python train.py --dataset="synthesised imitations of 52 everyday sounds, one a clip" --loss="sigmoid" --init="kaiming_normal" --shampoo_beta=0.95 --decay_fraction=0.4 --final_lr_fraction=0
Rows from block 4 of the text encoder, named by matrix and row number. Rows with one number belong to one neuron. Each number is 500 + 25 x the weight over its row's rms, rounded and kept within 0 to 999. All counts start at 0. Numbers have three digits each. After the name is the row's rms in percent of the matrix's.
# fc1: MLP up (text_encoder.blocks.4.mlp.fc1.weight, 384x192), inputs 64-127
# fc2: MLP down (text_encoder.blocks.4.mlp.fc2.weight, 192x384, transposed), outputs 64-127
fc1.133 075:457533515518518531519522482521514513480501513495473546534460464528504512555508544508521539500493497480511510487526467520488515510509459524469512477578468490551564507513507469466537487504485470
fc2.133 071:564514517472493487468465510467480560519500488501514441452535543482521460466498473470481491532527539505495511530479501491516471502525508496532512502482531515479462485500501511529462516527507508
fc1.134 062:543519511465512447452482497497530563497492508508547512494492495526495507513481516458494494492507528485478455536543470491514508513494552517488526515498515471500481477510474525573513524517458478
fc2.134 077:491497499516509535536517489479478460497497486508484518485471493481522456496486484544507486529502468483478514468483498448482463500545452469508488450524514530493498491439473474437457482494506520
fc1.135 061:490526467505467502501502492490535502512502516481540476484512494504487538524487452509510486519517496501505539492514476472478457532492460519484461499554493507481473506480473508540526442510475545
fc2.135 058:504477544455509498479485489493472497506496492517476502475501511514508482503513543488463517520475508488489496497476502546509519441505501485520527490483521470489525483521498506454475526470533453
fc1.136 062:514487496532490508524456501496502517532513487511473509482480479498521536502472440507528529497492540481501485457460500490502492498497514519485468511487492474522534511545494525469535507539527532
fc2.136 074:457512513477497476476543470496465524453485549499500493536486482444516492489521559477451494502536473520483503506557488501484510482547470490485496511511521548485493467502490473505494467485470491
fc1.137 060:503507497548543520547519461476503488480518511463506452521493435498560491480525508529500500493526473495480502475534480514540511501517488474468501507520493502497475515469463495506483502492497486
fc2.137 062:461488514453463473476462528536478489527473501516505534516486529489470485516447497458492510529464528537491501510464522498469477523508515521521529478499490514497492492505547489486541543508501512
fc1.138 060:510481524565466506515513480467511473479488534520512505511510468521550472493530492495485506523491522504524487463523499492511448502486481503484507465528501545499475454502484469533512485517453465
fc2.138 067:475508497474550474494476525520496549505495477506512507500499540492454497510495498503512502491516490503485511510495505524502537498503515540506492512523500460504552494499509519456509497490545535
fc1.139 071:528526488531535522476535463520486500483475521496494544462544514520532500517496487463449517505502550503483501547510509480495516513509472536429517540510478558542513525492490482523535491515435490
fc2.139 062:461449501481481463541484527474518521516538534497525490544490488489502504488499487542564505494481458486502484475519478498525501485509516473563490478478495445493494470508481514490468491517558523
fc1.140 068:537479489527506518511451522544499516560508473481528454482492509512493515503475497487497513470541460498494493485475487458511512513490544462470508503487487537411542454467474510496468510513457493
fc2.140 062:487517483487480501492537468492517472427505511514441536515497480504506484500476497508499464503476554468493477533532507508477474484510454525522487493493533469539463527495530485485524471483509496
fc1.141 070:494545481511495481503526470528544501514488534493513463489529495493484483468481485475539477483495520462496462539528508504497510443450487466511500478513490504487503510520521468470506497531488467
fc2.141 064:520480540478519501495515530474495501489504472506477529510529500520481508531506502527474504516523492494500499442487515490535476544535497506485517533461480489524491494471518502534483490439503519
fc1.142 083:522489513498516478465495480488513499508534515487503514471502468436503549491485524540521458491509501515506497524516514543479516496459497507494506533496518455490486488535474488486535516448497523
fc2.142 089:507532491481492541527528508527499486535483515458485474500507527498527487531496484449495496471496452452548529505456505527507491476533522497529507523517536487532534485511511533501476493522498458
fc1.143 076:538460469473479513505485504499515526517489484505521530487494532515478505497454480503469515476512492501487530509472497508451456519501519495521469477515472493521522525508504488521534495544540480
fc2.143 087:474489527495464515494484454458449480473544529543521491492533490482511480512521512495525542541494485497521479445505502522485524514473486470496553516513535494472499477511522535507460487449474535
fc1.144 062:481516541519535477494507508469487484539431491509490486563500485539523514482542472464509489474471505491483492501475497541496462532460518512466500496490474499493507545531498519522504478491521512
fc2.144 065:512481469493491540476522502548480516455548500515507521471487494473485481535476522536492518556526503505518489486542507479511518481533477478513515515515506513504469467491481488490503501503504500
fc1.145 080:498504505554496531517504509485539581460539519505499489503521500457492537505455515516512500519508500513494517499490564515486486568491531516508486545457475500498507528515519510503457495510537529
fc2.145 093:481485476473468519522484478513508488524471506525520547482542510488544479515486527504552503541485494468465506447496510506474483468526510500475515472490467469439474493482513517502524474502503495
fc1.146 265:515513492526513494486509534498532519465519482503518474467481532527493542493520492529513472521512491468466485511487550520520532505483471486527450490515515441495502511526488522485478460516523517
fc2.146 233:554445483521478535458528494524520502485484493509519507467525499491525519483511510504497491478481497488491480575514509475562494534465496476503455481485509459502482518506528479497500447498513524
fc1.147 089:525522482514522492485482480530506470477461505489520531527475479524484515514454454511515531532491496523505514496466483473458488482492498528530479484492502499506536488519479504477486461518465435
fc2.147 096:464485532501504530512520514455493533492511521523480504496479496460529492509541529458434494490526496521509453511511488498486483519509511467514469510497506512503507473503544495528501529506491526
fc1.148 080:491484508452485499500487509470486518530460504498488523514479532507516468496474547473505491504492476527478532486524489487510497467474541430487521503437487491491448476482543480478502541445524496
fc2.148 090:507519478521465517494493474546522510488507482487477470496528524500537520519498449506544546484512491498518545518542495542515500512547510528480473459518460468505515523524485492496522485549472530
fc1.149 066:469505492489513470493532479486499527475513466489496500501507430503502490505518498481440517485486469497479498502535473496526470521473520493495494502510530489510505495525518503506499518520544485
fc2.149 063:520505521506499529481506515530509468507510531494514531501489567511482501505501492509541457495502538508511484494529497485484502506514504519509496501502477511501504491465479522475506507490438511
fc1.150 071:501490521568539544492536515529531543524505515520479497523508483494538465466495527513481482510515462497479492488503484520497508497535485503479493510497534506449511507513495479521485495521523544
fc2.150 070:516525494440481477500482511490486487501505479468532514479499500493484523532500451491517520498470547526518502542511489509491494492469503483545518478491461495525510498521525536475509541489476477
fc1.151 073:517527484499540517519501491528480528494489536509510502474521491534458505529488529498481489485521473544554511513485476466524452491541518516457491482507477517476502496535509499493479487498508476
fc2.151 069:466476522499477507465508504474521465497500507488485503519473500448552499486508454512526496514469521478451484487520528496462515503460482483514502505483507467500482490462485490505525517512506514
fc1.152 093:513514495486542486520457486511510492503480459516553510523488488521511498535510502501560539494480514475491490501494512456529520495457486515514526509466482522481473526512548526531529533449484497
fc2.152 131:448447460505479519515560501476516528491532502498481515416520473473496524528506469478518453476521495547502484489485489532480500477535486527487477478459483504492522494490502503489500507567530514
fc1.153 084:433513532523481459521480513523477476502475572518506509524479475469460524509510471486478519521427453521467519552499510515491525491520475524476493536462496532498503499531513498513521516500526510
fc2.153 100:492473506460476524501521524472466541505503526498465481460503523459505528495497491478503537476522475432530520501522515537487457473505487477482476495473482448491496463504453477530461522523513514
fc1.154 084:474501517502504466513530524512486541501519485488500512446558497535500530461527484474541505503555448441448499493481526522512503489490527494543476544488491514525514513521475538472508476552467484
fc2.154 079:526547486514501539495498490488527487495509522499513529551454522484505506547497518539457508490454529555528496503494502479480513526522458506472542467513504491481498518479518483548499518447551510
fc1.155 065:465508520526520534469458501470437501446500496522497478513486525514522501535508552461527490488476507481532452491513537490466505522424507512499496514514532486506524470488502507506491521466528482
fc2.155 066:511492494500498517519528492503533467536543532468486530487507477501496497498503505554450522512522488530539528502490489514522480496573498490503522461487448521495444535508506479516497497541492523
fc1.156 167:474469511511497469539492531491505525472484511498466481498509547494510482496512486506454507493515505543517470498537492489474487491472510469454514464484469517506518532498503504527478485460517476
fc2.156 161:490525541497498481505522538521473507486478513436472496528501514506518508482502449488505472529503492498540493476493519499443569530490478470480435490495460562549487493519467521485494476482557512
fc1.157 214:471520508485514489500510524484507508544513482466541502524507514519552501465477502515520489533457488513495496472491471500464566549484503454507492488505535506518515506522535501510539530514471468
fc2.157 188:527514491466504547448472506487520469541507522466468507466502511578491450458456498494537487525450454572502518483478482525483508488508510472506537473528501510509530527475527532492520517489493476
fc1.158 074:547536492491473450493512541484448488489454479473486494487501498487472486520518489519507499531499512530480542497496494545546518503522504501535467490510500511463462477486528457534472563478493494
fc2.158 073:457447504504496526472480484490521505512533543466511507537516472494523487468488484468497490479491480487522503490548509485473485499506508498470508510470494511523514517500489516493497461538458527
fc1.159 066:513500514512522464515526495493490503479511496509479497490492517517511492528498512497533546405474528506495472522530543507511494486534529503504518449495497508481487496503498532495521535541525472
fc2.159 076:449512514505480524568478470536536459510498481469462533486514506514504478538504472480479480586545525512521542525469479503471494530491545514444521502505514489513498492526471448484511523479536510
fc1.160 066:512486491472512487516508482489522459544504475537536528478505531500523504522517503450524520527462492553472505504540514501478474508558492498450517576427478548531455512509493530506481466502492523
fc2.160 068:480487504543497526482498476506484522455517551455469474506493483500492536502522513546480468471530494471538493473499527496510520505447489497555479435530515444452546474493483483497517533515521486
fc1.161 079:497540432492514442506491497473526464513525538488477522458457501519505503487443475528496455472474485494518510508516485516527501500458492514526543568522483465512536468499466495519526497505479502
fc2.161 094:545487502515490539500549555517439505498478484475530492502495493474538495545486487467466546538504494485488481517486531526509494484528479466518499478541560520507550473491501499499489535527510466
fc1.162 081:508527540510535539534492475479489493458486508518491454516503518468526500482491486537495519474483476510546479531536538478483536511515474513512534516516482460483502532516501495454485524561490523
fc2.162 097:433484473505478493487516523462512513503511518496484503483501506465483531559516475469490472505520495542483485471464490478511480457490500509457447483467497513480454474510493494538512535537528496
fc1.163 072:457468525547523524463458500491506474483512538471486509525525506556510497492531509488506498451501514483505453466488500540528524525495494495506489523518522460525548462518517514458498491512473487
fc2.163 065:515508482470498491530551480528503544507497468521496490489465470463505499482470497517476489533492478520500533506508497452478458457541544502511516474477494527478437504502473481559482480499504479
fc1.164 061:481513499511531479494482479494554501471474515519489511516522486488533485529555506461525478472501524489465507495419510505491532485533424506523529518515465542498536512485479508486503479507517483
fc2.164 064:544523517501467511502531523482448546512554508475500489495489492530494495501486475533507514523470478516539474513538506512464440489475568488482485486510538463484458491522498502533514527543501506
fc1.165 075:504507524485488535507502497504474520477461482492483534507526449493503493502491458519575495567485471502521532493491499529521481523520494515578491484508537517542518515511462500507497516473544474
fc2.165 078:489490510500516462470500472515503484535539505514535466514496545516460498524528522500457464425492520509465462500520491479471519471477497456441470489490471479462492463483563512515499498479469507
fc1.166 072:518465482482496511506517527515500538510527488489506535509511495458507512465462535504536548521571523513498508507502521504500497498478515462520506514547526556463518474528506532505485456491539500
fc2.166 079:506521495494519465493522451486515503521478533510472518527483505534495457532549502510498473511484495541466495501489444509466514505521500506502457485496536496521515519520504491519505546522477509
fc1.167 069:518483495478511519505503477531502509491499493554496514492482468493491516509470498484501481474507523496512507522502545468500454487493479493464488495493465503496525435542503507491492459523498508
fc2.167 071:439527508522494475516473493466480509485450518483511477493517497474496481505559477491489513508496500491497489469502479532517531522535497469490506504522551481500473549508524486485482515460498499
fc1.168 091:531513496507479504494502530539467483487460496474471512533492483512529487562537516506512529488516536461545523515503532532551472486454507508527527484509479500468505481502494526536474509479499514
fc2.168 119:506487460472492498454515548505520485485535496466507507476475537516548502459485532507522483526481456521553495481444479470508502516497497496498480521481500549526512543487523499451498529526525463
fc1.169 061:512475540506509546475516509504502507521512523501489498539527521512509509450522478518485515515516516494472482509517519485519467499517506551481513449483492545491458493487542526505518499519480486
fc2.169 057:481507461494500448518479499499495478496463495491520501443484492499482501531518501507511484491517469509521514513547495486492553475487509455519471537531505451529512520506420490493480475476518535
fc1.170 092:492509491426490483489444533451504477504433528473488486486507486475502517497503474476502472506497477550519511528470473526520522477544504477506495529501483461457472494501493479475495493496488540
fc2.170 100:489473495494437515523482483512499492508548515487498539494537463471513474523478445477514470531483491495475533532504515504480509499523467459474516489522483536498521461489501483537534498526512471
fc1.171 084:438512482493513473543518515505509474515537489539500506490526486524517515495595495499500499478475497491510428560488497504525486563438506506497467507482498483516515472488484520507542461510489466
fc2.171 089:524501523491503519497499529488479469485517460481518470444526573474495485535484535505529520488493515515487508491456542507466493452516511530498514514467501537490542510503462491484478544482515474
fc1.172 142:509483523547473482499504493512519514506491501488522494479520466499518531472524477505485506565469531488497502542478519501510492527497502494526538484488497439505445522496523500552466498548500509
fc2.172 146:523502469504496543472452486512498505507494482499485481495505498479476516531534528521489551482514513499504483543504486509510521536556480530456480457533523516473510449488457517473533499527562480
fc1.173 079:502497487481517511556473510528502474462510482502544514499524457477509526473523482502509506510496494486496494491529425441498485531509496490460507521495519469486472455500498533499463484501504485
fc2.173 079:487495485500455501471531488474490490513483543503467514519463532516512475511472493494497517475524499511460497522480566534501495467530491521539488489511497547516512521493511482520514543528487513
fc1.174 059:514504500517498493448523451481488439515509483465433471477481494523485498501497494463519489493487486468459503533527493488485542468459526511466455513501491530469496518498532521497478474515471500
fc2.174 058:481490517438521507558457518492485555459479533494559546500515551504522510524524500542457495506512509541520498483488502505497474546553498474531494478500496456521510485490435499497508497476517498
fc1.175 064:499502489489483468515522507476494538509505453502482488438473498500511481498478461513517518530488532498505521472494484522529448478488481495475516527518472498536465539510511502466514483489490484
fc2.175 070:498483446506494519477480467491486496469469532480523510560481494475477484505523540496480479462501475496486478497480512471466544514520519532534468464504541476495541449490490481522487491516511558
fc1.176 078:566485553517492517521468495512483476524544493487503527462504478553507530484508468503494537423504540477486485474476502491528472474492504493498430522485530474516475512474514495508511466515529488
fc2.176 075:462511454477496479486551501481536518486472493528499516537509499486507470542509536494497461541481459557498524502515482520495558505520502527507550458518501526455538483528484514511514508492492516
fc1.177 077:517536472535483477494480522489509521510449554481472486491520521447540536510471517456488509530503454470510534503495489498506520475485507520500492502505493477548513480560460535519478499495528514
fc2.177 095:494489511480455529534518484485478503509547502498487504469491529494527471517545480523480524489539529437515491482518517520487488481520479493563509497520484518485472457485524490502527493488520518
fc1.178 069:561490458539504498505494518504501484498474451490537487495497517528513470491507551506488467465472455505470526506563502500544481444519506514435466519504478516500509478481521523489478485517472490
fc2.178 069:467522499490506527505505478473525540524512551514490507511502522527507512497487455497522503500509538468526458520473483503468519561456487461555493473465527450518477496510469455531512493477493511
fc1.179 074:460499469482482525528496514512522499485523479491474504515527484498489501499464505467493511528456458455524500472499496469499517505507478488477510496506500510522510502518498471511526512530453480
fc2.179 079:502525517547533477541524505499456520504513514487498527500477540509521528556550466533493535478527557512459483522523506494509451513501500507505483488478507490492503508490488534491451506517561510
fc1.180 100:518488458540503517472502539524480486495522516482489508540487531527448483497504548483493518484522485502492498505538514508523469533507501464508497506515467461505508530515535489549522501516506518
fc2.180 122:507490494473482481521493473446565545485478494478502483465496536475543500513464455525491472485491494496532506529491515517463464469501512476511466522503507469504488476514464518534495485478501510
fc1.181 161:480494480547532457490498497518495526539535503469486496452477538551470549512490457528505484489508526487516542543506516533508517496506480498496525515450500529521519485479491496489516474477497514
fc2.181 177:508466517521484464537501492487496495538491519475578481489508536521467548501501518522510473507493494506500504529489507502522526507496514510468522530513492487523540486495464469488533461494509514
fc1.182 072:492518498524506531550463463500519497502462488466496475488469552519504494504512503498507505501501426510508532493523544489497490531468503462483517506554494495469507476492525501502504528495499457
fc2.182 076:546482463502507498503485525469460511489568516509499512519483484467505508529473476491496473514479551488525493512486505525503556476502474482520506496450486490530500537522477489517496492489504550
fc1.183 072:485525487515433467469490493500510507456501488507497465489505549491504521497486502489541460474475468487495485528538502503513509514483506480508471497502477502528569505484527490531498532492466484
fc2.183 078:510480501484565534521506492476509491510502518500511519554512498523488446517515500534491533553503520474458487471471516497489472518488513511476538484443519499544451514475453467474461479483540516
fc1.184 140:513511483474501510490462483537504533524512500477507512513493476472502507493516488545517459501560529493495479534497518488505497490531535542482502506491508489496490522513490518475518405507507475
fc2.184 137:491498513512489467490518521492506538481510550506540502482525460443524546509509494505476518503515505475503468492446516543502516517512485485487464524484499491496521489538477485527481527496521571
fc1.185 082:500491490523510505496504489519455487475523523508496498419501478512461473552540545509476521488537466506496550442497501517511480497501486532476482487492505507538534491491484490465514479495526448
fc2.185 083:517504498458464501480507489513510485539485462509515512554480498500537519463475469500496498510421532509501497565492531498504519484502529478548526522517509475430497495492530505514493501501474545
fc1.186 082:531508497491529502524464467479531534484507483523492507480473486529498463510504496508458501512492508551533501493558507538544490501510497486513467511497491528489521468510513546529528468523504489
fc2.186 078:438505507528495514474510532483503474524530530493487522513492487455508533504487489476531478484510500487485502492461505474455510482491519508475508494488518488508466515475479446503469515487478528
fc1.187 070:516491527469481504467525476554531512472430532458476474445475478484516479507498487492525546495494501527450479503517510428505491512538497502525495525507550510516511527481498507473479520507485510
fc2.187 074:499502472495478486544456518422455511510592480519534504542488510526498532497523488497480481500494468495526461502476483542499504518452515504475495462486465493490461501512496490533507458496509486
fc1.188 089:555518518504503498543483466482507519525501515484464471504515481513500485471520503517499475492518526523487535531538486524507487465501475469502521467529520480557461480534496495509527452529505540
fc2.188 107:472511484499531503486517520492522509529508540501505568513503517477527549528495491460470514496473425479508483511504512544467500491517481496491483564518481508477511470522471497496514503536460518
fc1.189 129:505520529494464488497441510535486522474497519505500519504468536535469466484449455495519493486528517509494512524483461557510482477503571491524520549472536470501518490499471495488483523481483499
fc2.189 162:495467479507514497536488484500534520507491485527469515472485500540523488505445533506500511484487466513519500454523472511530455491506545550574470510470494465479494466482471509470515561493496480
fc1.190 302:450536557506481483503490533503451501478468512471563471477528490492485483484524490518504492515494511487500518549513520494484509520488510494493518514518487481505444517526535526516512471513525477
fc2.190 207:471521534511518508469508517489516492457473480516507473507487506471485519531523493536513518470512524523519456554521488465492557566480507479488476478531482512514470506492494534474532440517508502
fc1.191 091:508493482486507477524517535507531480494490504496480533456508495518461504494508495484486458478537520543527445500468522497502502483483485501479505482537500510495485471480458509464503514495493442
fc2.191 093:468503503489512512491464492484448433536508505500454508505507498494525479502535490488487506459519447484515478534529506496507479474518484479496506458530514513542512499501474497525502475488487508
fc1.192 143:502526493523508488493506492563529503480530484497527495471505500498493494474507492507517531493520522480482540456515519513483457475475497532510493498528537532512508477460477498486523508499510497
fc2.192 119:458500505542538505516503505512503529500545474473510504526484488522515527497512520509498526489517503521503535480534528528494476460513512508505509485522537536511502517447519489467571518500517535
fc1.193 141:516514499484504500510495466523491527487510523514515510492477524537489529553501494502513472521551486455516536526503490486536475505510511517484480534494544527502522490473508487518487506488492526
fc2.193 142:509487475468474515476472486484476486523484528472537512485517506496473526531526481509496496508485461527500481534516516504442551545519490476487527493563453531520525555518491496526507479563498479
fc1.194 076:529493494500531479543477473524488514486486508505521464496493443524476481495478469496484502527502484501496472505495477521453494500444504536494504497467492535489504523505436460501477470517470513
fc2.194 083:448515522519527561456510505479533489525513522490505526520491502477557495503543500472479495489474508503493504509476502462507481490542511479503471488545489485519526492478541514493490508483525478
fc1.195 076:486483519526496484501521507524510536479501480508502483487529525509560494457535488501483498530480521494490470494558479485510458517526506476432499522513514467485482477525492508506491511550503507
fc2.195 074:533523471470499543506494498462495479483503535501485503525461485497461512519474480493530507473503461514496516490464520511493527487499477500561503518479495536485503521478494506481504473473508509
fc1.196 082:512487441523496487521486503480477524512507475508512494510518490492481441499513496503524493500521517476505499491534521491501498510465539487469529492530501513484533485510536566494509507509458538
fc2.196 079:480477531507510523456494487465523484486532482468515468452457468481487504508473474492502512503497481492511507529480456486487476502481472532528458534448520505496511510507479471521493489480509503
fc1.197 063:537486480513474493470514486507502507497522486536518517485517549495491464451496476519511464506544558520485505491490514491465486471503546507480510530542553527495471472535537501498507488478518524
fc2.197 069:469459480497523477513463518503493488462514507489494535531461445485488470529508487486493506477474472471511479493505499468513507476510501486508492489521475486529536553451469501521487482521469534
fc1.198 058:492530471537471498537500510446489486459512501488492526518469460508520533502508510508529472501516494524488474478497527463467497476437443529502507517485503487492552494503505508457472490475462521
fc2.198 067:510509476485548500470520500522545507527498498510483481495478487478501428531504460476488514467503525485516509521486461523481506504545573485530507480511487526472500476492502514554471489562515501
fc1.199 078:465522519524532521478463489530471460479485492469494506511466513521534497459507487499540533502509456496488475511499494518514497486511496482544485484504521490523533493510521510501526523525517471
fc2.199 083:501477483491490501473541493492509533516531488521474506528514525499450459547505499504428482495517527533525518482524496486515513479518497514449496485487507515518445531472506507505510453434492477
fc1.200 090:491479475460477532506458476529497496471519507493550525535512464521495481492486481524539500513487522443484544524503490542533536484486466489488494521499542498518488520507446497521527493521486499
fc2.200 100:545514516531504472517514525487476510519520489523518476499444473466481499508485539489484502457495509493512468480520521517470430512493509495521499503508482514456522487483590512508497519528501471
fc1.201 063:558495454467465466520494478560517485480511507491509565505487522502469526513517510540471512526470527523511513500512500479475474502529485508498490469457505498476519481526497516496543516529500527
fc2.201 065:454497525509559545501513522473501492512485512546508456461527484510541462491491473485520476492532441508486483528475527543507536509515540498511491541541509480514505535471505485504480505494531473
fc1.202 071:528480492472475469493487516550537474491509473510536484521465553484443502522510523529480491504516535502466474482471478516496492489528505464526493508474475502510496499498511471504483510499509487
fc2.202 075:477499460479508502503535470479465529504520543464476531497530451491549504480493491512512516498500484461504504489538518471551485504483494495490513501497543519517531470504452511504482465486506549
fc1.203 078:527454468512514515495475486501486481509445502467499518489478509501511466523480474495478456489474534475453480480464457480478530518524520507492452424526545481464492494448514489487488475474481513
fc2.203 082:547542516523476500489514471499481537472522523474504516507491513518480485512487522477555514518525504468477492523518540492462517503512522498483558537524495534515499473477479515550507502496486505
fc1.204 085:522512502490469513525537525514529519503492499462496497533539501522525543530512433535516509472524497472473537507517458515522504501526472506528479528482498473496492510480492506515483476516522497
fc2.204 079:496484486493507508467465484513484483480510525558510486465472482463483464481451537456493497509465492519490487506493550504481502500455506503499515501515500517483460529512535491484515515491461470
fc1.205 061:517447475512517452480516477525489498521492512469504483504476486495470491522485508470494520488492488475500501536512516491534527476536528511462525468483511515504473490480519446475510493493451503
fc2.205 059:471527527494482546528484498473505468471514510524483520499509520509521513486517483517506489507497495508498459475483489483454466537480496490509503527531508485492503486500476579525501524507523471
fc1.206 070:496484521528481464505516518521469490470512492505517509472506491467494470480475481456472504484481488542532527516491499513544497520499544503516515508525472510462485514449488467538486509426508519
fc2.206 070:492482480526522530524486497483518456522496533450485488535481504514508503537542484528518507487532532484487456474506492484460480455502458478463495511470538491512511481547509504475522498580486471
fc1.207 116:483524470507473514483526506539484522516446517484515526493494459515475528488484506514528486473524484519499547527493520497507504512481533463517475503485513471489482488502506486538474493502481489
fc2.207 105:553466533512518480509505459451541455482558490531476491507478537486530489510509465488475511533506526492505456478494474524499528500492466511514535513524468506499527487500494503476548485493501476
fc1.208 072:509502489510513460512459540509486487492446515467473465473476491498502520518486474469504464517513509467523539507481532518528536498518517479468516508525513487548499513529511495425491452508548493
fc2.208 087:515512515473506524501525491530495502480545481504501560522502479506517457513511511497486524536478526539507501512522506507456463491547489507509504498516517478469509470492509487561546541507472498
fc1.209 065:530518523473508437515480458493482476488502491456530479486484570467539518464467444518452482506507499500495510483505528532476461492509480521559505514490498496506526484475452504503512478513526454
fc2.209 073:475484491538466573518496522494523538532498541536470503489497467476491521574545558473531535502486458517521514506523484462512534503497516510444490469530482507491495482523502515507489502489516538
fc1.210 072:520474492475513546504498514466497516502497479454510460543505500512481464500482519522491490496478501504473534512477514460518514524479430513470509489568494496525490488491515468520540486496493475
fc2.210 084:468495462510442447490510490512510495507545479539540502467514552472538533493504491510523496521493504485498467511478515510498455508543572484541468522441505488473478491492517523492463496498499546
fc1.211 066:500459485467528524481524510493490512511508468465491507509530491452516499484479473514474436482482519511455510500516505508478467505519526557501527491485510503492498511522474499465499454497536503
fc2.211 065:492509519544474459531485527498503493499517535527504489484474503526508512509550516466513541496520496498533500526493499478514529507439475435504472501515495488508506466490528509523495543497470483
fc1.212 075:495523502523496488496509496484546502467453494478511519512471518482489508536493481501494494520517521547505518502494515540511492459502520489511518512455477492529483507484529503480465521492531517
fc2.212 073:512485484488509515496500525510474490494534535508483495496506490525538447495492485495503534471542509499502449479516465443523506526525488515491464447583534523472527512541454507521548518546501499
fc1.213 075:499480521512498476487519524475459504486560503558489492502471509552474517549530471507542460571459492463491471479530542524505439496511497529499466491529483500511493517490509525455501489501509499
fc2.213 079:509510463496528533510471507488529478510434529473498506485515503495514488468476524492502545477518482540536520532485499486467546503498521481463526517497555494488473506509455498522472504525497514
fc1.214 108:478475504504469488480515496501487471476560493528489493466490505473504490507479487516502486537460489526526475482516494484481484522524477521537519528507501476503511526497481519454515572448528458
fc2.214 131:514487504500515461561497513518512533497518496487533475513497496501532526536480493456494524487539457504502480507547515529511517475507459518500490509500533512495493491532490486558499493527523502
fc1.215 066:501469505531453491448507508513497483507494487491526501497539518494500514501542505502515503567469532471528476543515487497524508515471492522481495539477507536522452528450471483471519486495468522
fc2.215 068:511495462464505503513485501502514514489496500501488498469489482522465498490442467532482517458528470505472487496446530531487495501532492466495497434515502467464536503531500529494521506464527474
fc1.216 081:482504501507481465525535510499549479482458481491428495477519458477488501487488518496492485504495517526550495506557459497526510513510507544496480518567488525506525519512496510500474537519519544
fc2.216 084:504483512487489526519481521488519492538547496493516518486507559538523502509505449508488527490531515512496483533456534456508473485522450514476521440479535510493495509469456493477546524477505449
fc1.217 075:501502484517495468498495495517483521499463520501494497471487478475487500507513508518507479519517506477485547554522479515497497483501521511518531483526501502497502473538494510558439492498447483
fc2.217 077:507526534482501541487474496482506511517521530504499504540508542510524503535506503487471511475500513463527464452442515516488492500502510488525485518515526509499504485509514474456543495514526516
fc1.218 063:471542488514523541465501477490492534520492501528493497475504445525466525496493522474524513461458535506536444518514505530512499462497485514516526520519466485531514502571537483488516478475522475
fc2.218 068:527469528490463478534508555525498496503503475451522513549508505461523468497510486532509493522497477504497575513497521483534523505517511515482505480518531528490481517450484545508506531519475524
fc1.219 063:468484486501513505490521499519470501556485492491536504499468492478448485513473466499499476538507525534489545507483524496457453528476499515510500464507461515501513484539542467446521487478527545
fc2.219 060:527506484489509484507482501452495491453508524502482504510504492543536501493519528509530495490485513473507475511516487517559523483510522464475482514488522475507506489466462507524494525522461476
fc1.220 109:546473500488518499520515504512513436527470468498553475502510539529499485504509536507507526544468520460468496504509497489544470510509516491507497485490536488478473506443461501474526517510526496
fc2.220 119:477501490497473482525510502523529569486536503500512513496510521524492464527494497499471473549501457473498503483461469494490486528552513467467543496496529526498525492504497509505562526489517483
fc1.221 077:507478535537539498485531483492477483532471566475495507520489481513477470478484542542466532474509474485528526506501471495517513502517505477458482482562502509506487493500520493523528507507491503
fc2.221 086:506544453444510522539463502498532538461500480523501511487518483488512509525516433448538456512517537506482476506519535523500489493501500530539493519493482500532494515513469513506465503544502508
fc1.222 075:485500468541543521505481526519516494508498470499511494512516552499521500450512522525486518527523469536515485471524527524530518505500527507480491505505497487476509510506489496515498532516528529
fc2.222 075:523536529492480519522541483499484485471530561510502500539512469541520500561500463497533487510491507508503518525506525475484498489519504515489503502504501533552487510500520479485524503480487508
fc1.223 062:498536465510524498453459506512530507518463475509513486500529511480524519503550510516490483491526512508475524491453488492534474465499481477498490453483496558488538513477519533487500517476478465
fc2.223 064:516472510481489537476558522492514501509526506495486551492461480507513451506474507469539503457498453502508463497537470552497519522492540502516528544524494495525473518499517478475465470512512480
fc1.224 072:553548467552496504506508501522480503498516516487521482471480491491477491517506538491511529516513512536484521525519477517494538433537464488544475526520515503518486513512545505495452507482499489
fc2.224 071:486472555461498517502516479488519525507485488496481529542483512503553503499497487499491498495467489473514458493469510481504459538510511495486532484509493500477524498495470494524524504521489486
fc1.225 075:522501487491491506521477514532486483497510467533504539523485497484477482497489456463497527509489497548462519477487482485491465521512497549509471480510493496500451517488512507527473495488515513
fc2.225 088:480492504530502502509527493479534529506512525479515452484477483481523497492503532520498445505497515491536485558499503463496512502497504462517522522478491529513553487513502476467502518527480514
fc1.226 064:484531542478475493467493507480497481485491482509488528487488477533491510498474517546470529486524453518509498527516538494511487487497445504486541497502481517478504503520536571528492503517441487
fc2.226 067:507497471502508484518512490498512524500498529482533477501506491481519490504524461478507467500499552480509487461505475483491493495511543478491490506496525462513488497483439414491478505496565523
fc1.227 066:468482499461461511465480521509525518476488508508521493478477499529477505443493490513504533462532491516490502452483488496506476475488522508537536521500542520509500551558553556465497491465495492
fc2.227 072:544458509504506523482498480448460468509530466504458497496493481466498476561506547515493474542474475521522462511490493509467510513485481506489467496520501508476512495476476482557489485486486514
fc1.228 076:498506515515506504522496511510505498498502537509523562492538498478534491501512517545507432500506527518518496512498527517519531531543448506514500483491522453524461523505510474508506513492506474
fc2.228 082:514472505499473528470500507528495508493524480508494454504482469524494484490508479507503557520475479506530490500498458494487475473493548470525516523496487543492581486493469540503513497540521526
fc1.229 082:501486497479529530498504514493515465525511523496530491493503463494531531496518519495466526466472449504475499509494502534513543497508509517526489491499505529530457499478490540567482480536470482
fc2.229 093:482470477492422503444510489517483497499501494492506503452508499491469455483487479512479466513528551486536447477454498485465444486499479483495519547492486476483546516477484486434508510456499490